A small self-supervised image encoder, trained from scratch.
Model: 32-pixel images, arch swin, norm rmsnorm, activation gelu, patch size [2, 2], depths [2, 4, 4], widths [64, 128, 256].
Training: adamw at rate 0.001, batches of 512.
Data: 197500 training examples, 18.1 epochs.
Rows from block 3 of a small self-supervised image encoder, named by matrix and row number. Rows with one number within an expert belong to one neuron, the router's apart. Each number is 128 + 24 x the weight over its row's rms, rounded and kept within 0 to 255. All counts start at 0. Numbers have three digits each. After the name is the row's rms in percent of the matrix's.
Before each expert's rows are labels from the 100 images, of 14848, where the router gives the expert most weight on average: "responds to" is what is common among them. Only what is clearly more common there than usual is listed. The data: pen-drawn characters of a made-up script with 800 signs. In brackets: how many of the 100.
# router: router (model.blocks.3.mlp.router.weight, 8x128), inputs 0-127
# up: expert up (model.blocks.3.mlp.up, 8x256x128), inputs 0-127
# down: expert down (model.blocks.3.mlp.down, 8x128x256, transposed), outputs 0-127

# expert 1
responds to: only straight strokes (61); one stroke (58)
router.1 099:127132089125163161087111141109098117185139118115140150132146132105128114117129092134149168121123123118148123143157170122140172091103126114102132118127182115112164172135138118140116125130116149143106103164154085128095084090142132159085146151156099138123138095131137122124129133159151175086113083165187105124089121126150125133149118099108108130160072110129129142151135120106130112126095
up.4 078:112115124137163100087136130115106157160176148150145150104115097148095142174132117110120137140098102114133150152099116146134132108116139121141113109125122145156106129129069156098164114089153171126135080092077128134084135118110168111137116087140106147142129152151135100064098131109136111150118139150130130097104086105113139132126172134147148130182123150097159127097137135114104146123089
down.4 083:076111135128122151101149161142131108123126143193143078167127114114089123136118116081141161119127078157145160109133114152126107142141142113104154133149123130120114095145112116148146115098126127127164157141116107122141134119160106103126094112130141160082134127162118088071072126135134137144103107118158123171159131154132118158109150095119166134106178131094090105112179137114147141111125
up.5 096:079147081144147138087102147112118157118135100164120061145120138137103128123125122149113165107112123192101154130139137116115139135129128123142125077091120172118111131141146128153170129110098120091153163119105174092095155112123116073165158124138098138141135110161158161141093123154126123154092127126130129083150118150125149162113108150136161117126107167109097130121111142136145142109099
down.5 099:112155122125103137112155115162126105100152143189141140175114153156130136104148130151123134158158113155176130129129121133114149158139139100111169137149102141145159117121167115121141122175120114127116139116166126134132138147131133095086049123107133137093114169089135125111124132146108139127115158154122118104152116135151131104112170079134143132119134080117110062174142118107148186113121
up.6 094:132104115129143128104146114123157132120135124157082117157112136110132097132087090127138126119117137080169116111083119060090124111130102135133090118109132123153075113139087126106129138142147200077154111090128128147114100131131164138136139195118100130147126130120113153106123123126120112178157159130156186153174119121133129113162122125108124121150119097093135151119139143129126143167112
down.6 085:175119083163105135141105102123129125160108159137105148128098068154129150128136139145131141145137161145074148129120150131132125158104139131147156171188104135108117124097100173133129144133131179130129138133089114153125151097135132138151160150077081103128094137083114151122146134114116115148135111095138132128128101150098175097141135151175136111127103155116133111111124107165143094175103
up.7 084:153120131123135128114171082119090181140120133153074136187109085147119100136166098117121146111128115115173123099152122114106114121101151128130123103138144115142110164106118140090096135149115121128114118124117120146129137142133159094108145128119145151037102187090118113079120146147131152163127101134145120122179116107098139113158104170138139114079132129106138121137141145140142133113125
down.7 091:151145110143106134128130140136144143129112156087122148128148109157153136131099154178167149171132155063125140130103133134113139145117117133150149136133130122112097116128142154137129118100124142123121103105132107149131152134147133154113224128058079119119127141115163106142075159122153102101143119177104090115126142130129123183138139145161104133168093122108145133087122106149111114159128

# expert 6
responds to: dark on light (90)
router.6 109:142127138131105105127100162149144120121100127133110125123111090088165118130116155123116122104153109129161100150122149093163124167130139140085100147113133139122156128151131126130137082131136183105143160158113148149138129147148095139096106165161133125121129100162112143153139092130167144096068134123135164191164096133176138159136167118153087115102105083128167128125152111113139100127159
up.18 079:123116155085134121085130127133082152157125140118135117110112131129106123168119143131097151102148131132164116134113149140131142137108160108084118107139103070124181152124132187122085114124117125131129151124145115150081201115115138139127129139169145120141125076158125137126106093144129123135090132154141146142123129149139143101137143129154110119182087086075149085124114156090136100147151
down.18 076:140128112137121112135104113121109151122147102133101147174121119129179073108139106163112139115109130107121139125111133102145122097129117173151147110106097158140092111127125112123137104117107126166097131117093139131159082155141161130131171112065128111175106165105146147197115129092109152129142153130085141100120111081134107144128146139158141131096153139144143157187145140125104173129115
up.19 118:142110091135171136106134114137142114116113132139124155119141100140123134167130172093146127148098135128089163107125095128127144140149156111194162129123180137120160107144153095122066108108112106114100120084187111114166076156146138130180109109152117117127125115135116105133127126122090131140194126128124099125110115161091119116125105136127108167142142146117122165116126151133128105153080
down.19 124:129138107140117142135122133094147182182170097109105138155137158108111097167164163103134131102090120155107129131138128155123070137140146108136131114124128094153141156115153117171160163099135157097187161120084110154132132096138162084142123135119116106152131111114119065101162132125099132105185125086138134107127134109111147113107094139150112125150146146095128127158120134127130137143142
up.20 094:148085150130143094132138104157154166121138134127097106131115140147124123134141158090109149143132142116129123105128125099091114131152143161127151142132127107139146102132112192184115113102118114134152101101123148121156078154087142120176086100150153097108123148195138129115128149121091129121122136092101148139118144121098114056128129133172137144167132157110145127101110135190127127114157
down.20 096:147159087137096101142143139138108106159193140165134146137139151130132123178150121154150144110162133129143130155119118123117099098118102096130129120142091109156117161100136147136183154175159132144104169105132157111123145131124145179099132103121121134085103158066104116130133064140106151097130147140122148130111091103143124150117102119114137133117154131148163104143150105092124148130080
up.21 111:106108136076144126121165110127112163146112203121131105140157147139131121124137123147140086180096149117107152112102091193166134120113171104155150129098135099137141128114119114120134145071128090133101130126101143129165128115112108125109151107142154091107107148155114094076124114123122151163115116130112147119141167121061131157123134134125154154130168144142121156136144162109128155127112
down.21 104:114123152147166124125106150125128151102108142122107109131121110089154142094088108130111123126142138147123158140127132145108135116140125133105086137133125186106103108111094138067079115109115099096132099138125165124116131131117120115175111188134132185123132109142114177153106177133145138170079135160112125104122152140124086164092160111146151132128163134102124173117132161091099114130142

# expert 4
responds to: dark on light (100); thin pen (69); one stroke (61); only straight strokes (55)
router.4 081:115122137156139090092165067080144122163136165137105100157102129124127099134113141105146147133119108165105133107106143181118183154100126148115105130141120124127125123112135121123121140104147156150151137105154139124064151064099136142163129108119097139157120129173142104112122180126118149117117124156154178125134146149108152138135126149143154137149073152113094151152142107109093108145138
up.18 086:114123132124125096078101108134132134088144185132126121132150160188139145157148141092133140159139117156113119133106096129110114119116152094137149136141129127141118122160086080134120091142098142134100140132122139134180144117147161151123150118123138137124106105117127151149124141092099166100100163121077120172106156122133114106125162139176112148126195170136153103099141115107155092155093
down.18 089:094126128061135147158153105128115156128114116112131135126062116112094123091123131156080174098131145141153111106102171101164143114127126114142108114117131106109111133121118172097099147111138108107152153139150130144083126124101086103111123153149135140115144156126110116116143135117126120121119094123152152136191146142121163137128086122119129124102116096106099098168121157187147121104188
up.19 086:159139132137111115134166118113150158100126098148077124138106134135160078128129097136084089116140124121139085126119156137180140105163138137132134141106123128118095103130140129132119151148109118143089140136123120151138120127108148134116101127113109131138131143113146080156164058137089128159155153109116154143184207142122171127151162150165127122125138105075123156144131160127088146127125
down.19 092:139106140175118119127116114147143084065138138079166151086106136122133104158128149137133107111140021118143121136163162196108129146152137148100128129135114135125149134098120154162135116136128120121118134150131122079114129150118129128150143058148122100134139113098112121118158126117148140138142100110140137134103139150137141094137127154160141104138151110158098109090122095088128140140124
up.20 093:057143136126125153098124150101152133099112130186109135144145096147143124114109145116148143182099134166136173136099107119110137126163128098170158114141120109110083119087156097115111105116159150138105161111119102136141158152173114135117124149156111158109113127159119129120149114127095126098149133154154170124171136107123123167170158112108126132124109127083114172139172109156133147146115
down.20 098:190113129158130091161150140123120145142138113099117118170083135137143121145141122087101134136127123149144110092159106165145121108132146145118148126137055163138139152120122165178111080114136112119116136173133137118159163149097129132132078097122173142117125092108077111149132123110119134120146095116108081116106152131108135119134173155154155087132084126148135131136096134122160097138134
up.21 100:080146073148145124110085126105130119152148161119150133121135092182140121165143116171155124154118115144155127145127104125098102148126098094156117087107108106128107114130141123091107120166151148125172153090090102137141180126174111108097173126117122169138109086109141129118096106121121145101140168124134132100138112101126114122133140124130125148148187117096150111150143106138159126146082
down.21 097:155116167111141131172122104123115140178165105143115104130115143124115142134169141115114140090099123169129132093164128134161105093096156131146161154131129172121118139119102169127152117125130066119147175134109125131145124121106119106125145095140123120135145069092130100115101144131125171099102092136139129119130177114125113070145142109129143085155103163157125140139117144153194114135109

# expert 3
responds to: only straight strokes (62); one stroke (60)
router.3 101:125112134074162152104145124103095136129155128134156133119138171136116148122132116143157116158096155134110165133120126145124134108126152082164149050114105088127138107122127151164130146101139119120129084125098121142111157127146136115144175099158127099103103166122127147095121098119117116183120116155135099087063149112130104111112102114118129159156119165135105122131083173152166135126117
up.18 106:131140096159142120133147094141176142133123121108141146114115115143133163092177157108102120136087116158108168086139128147186124111144113079112105142146129158090128129129127132075082154122116116095112172128147131151145134088117121148144088143102140112112189136132128108117101162126113108151172118104117111107128178132099133114106127131132140161166132084139100144138103178136100136142118
down.18 100:154091139102105159143096101146168143128159118164151170139061116104108096142196096177103135120110141158153081113132141111182132119114160153142135120134095117115170156151094159119125154100156142120155121164117115155111115142123118123151147141107147087142129098121096133124143157109102145097141086096130134109135117152175125094165108138105120122126129142140141154143113134103138134115129
up.19 113:127118111114112143114111119130112166158142115122129103137116134102134101117100087140123143131114136095128115159149157118105171124119095094124133092125188127143100173101130115112105109123187169164149091121139144137123058043122116172140137149159130121108143132134122156118146156134143137117151154141139106102125150134173143128159120173123154144097093147091150118109121088119125093135126
down.19 108:107151127127143137140114163159171088102126142139081142126162135100105138153124129108167117095141117128131132121119122178129117117150155140148148160148108141100124054116161122146156126126099143098151121125142135123161113168170095106113102136147158137110137121061127067125140105157110102082114133125147172154112128115092132099095133119113147086145182111110093112120118103128113141120143
up.20 089:157108157155157106127120120132106111113120126137113141109123101101134123148144143076143118090098090179117096121131143132150139119090123137104079199137112120127101114149133140149117149130109159127144140146138163132147120153133134068165109105140160119139140083135085120145131134086087110109120131120161194139119090126126154106121187156100108102155152162129112152123133121166103126151117
down.20 095:114136104134130120161133117091133107140130160114148133102159119156116118108129127123143058119122157088105152144131101116156127174128096148188138121111122108163083102113187123147139146130099098137113107110100162142155116138119116181124161126085157113146156133109158140147142088148132106162124192109092124103139143117104085132103090161117140117098140138128139127117107132111083146120108
up.21 101:131198096118139147142098131144143143102115116110117156116126064133145116160166127132126092148139146094129117103145128123095155150159118163095126193162130138111156106108106137106126157143129118162127140066087115097151106130134103146151130127100155117145113132131164094124136137121105118109168154123110134133149176112116144171110127183121097153122108084099157118120140081132108145126125
down.21 099:099159144100116136134205124150139114123115146150098148154095149115108102131119089166092141165158127092160085139099151134104152121126142134140119156105142096130143144166106111110096167149172127132127110120164142134110062116133146131122144131159140142100096137109145130099187120124097163139153136128139150101128114159132161123177084169095124142108132117124114130136124112150136092108154

# expert 2
responds to: dark on light (100); one stroke (62); only straight strokes (61)
router.2 106:129146163124099053103139090172112122143135124078172113123110160096105097137151145139082128114128114104121098159139112138164110116083106122136084157132099149148108161109135169109120142109143110131171142121147146127149119138123135112139103105137165135116136153110097151045112130083174144120119100102111115133115137152101123142143141135111159123086130136135169114097140109122124130113140
up.18 100:115161142105122151127124091106136146126120113118134098148168178089174112120114158109124152098089138122138129126090135108106151134108156087148120111089154135123099120145137136129104093200158131133113131089128159108127117125108116149143090157145142061177118117106099128136146130131092142114123141154124156161120176159140105111120073131121110146131102173113150153130115108152156119169131
down.18 091:152094113114156124077119105113109163168120128146156140132124108129107125115140147116124144142090149107101134119123114096157106090122134125179131111120173140083107202145121137139118125096094148092113109146058147128115119158109128178143158138109140135115140150165141096114102136124112142110116099147122132118120116099063115126088130143150124172098086154153124141129125170146139095120115
up.19 111:131141119116135161134147091127133114117117168161152151138091129157117153125125163122117113110111128174145109110123135132157135115158121137117151143101131089112124137098122126132130132093111197146135154115096118183127140120141157082111184139144141134149104111108108119154130126122129121150154126127163112151161120080153195133164141162123106136166146137127107145182093126184088140101087
down.19 110:084115080174139150120116147123143140136155136135114076138114117111093112137111151128101120093128098141124136118129171150136111133093162156122150124143159133103126124145108136139142120122120133140164113149124092109091142081125093118121111051127083135101105121150154123113123157151120161120124085140132132156094109171137128112121137103118160052178105093147076103134131126107137111116134
up.20 081:123132102122110152098112139148147119118132122149110156143143139170083126108097134156157124127144149141156105142089129111073132122188114136144091133122106119103143116128144089133145137155107143102110112113128132132142122145106149147110114119144111214124159148110157133118129118099095140117146141164124108118181149100126137129117120117068121141122087116124106090135078110142092196170160
down.20 080:120103182130104081102149107132156130080153114153156116107085125118133138151151076111140146036121167124134146141115121143151117145142167145088105113150120134149107144132112095133129107095094124126161151132096146156123095133140132121168137141136116102148127128147097137139136152161098097152131133091156167122132098139125105142142163157122136142132163158131115173094164121118100094128114
up.21 085:170107113112145125142170098143115101132098092134130139082125121164106131122114147121142111114125151114119143116112135125148118096133142138161118129097116142123141163146116088162114109155134100095102147126109146150211113181134150104145120139097122127121151124166129104110153169112115103148148141092160124128133104125080128110108066134076133151091103152158127146110069113127104144119089
down.21 082:113083113109137169129091167115163134093155089157104072146121092149120133095127095154113124110141154136111144138115142132139115116106188151130138161117064140120122136120118146151175125146120120176153144151056091160103135127108113140115109185119128108118126076149133128136144120173135112118106116099144105120157115132126121128114136087138115117132100155114151161133146137130159120154112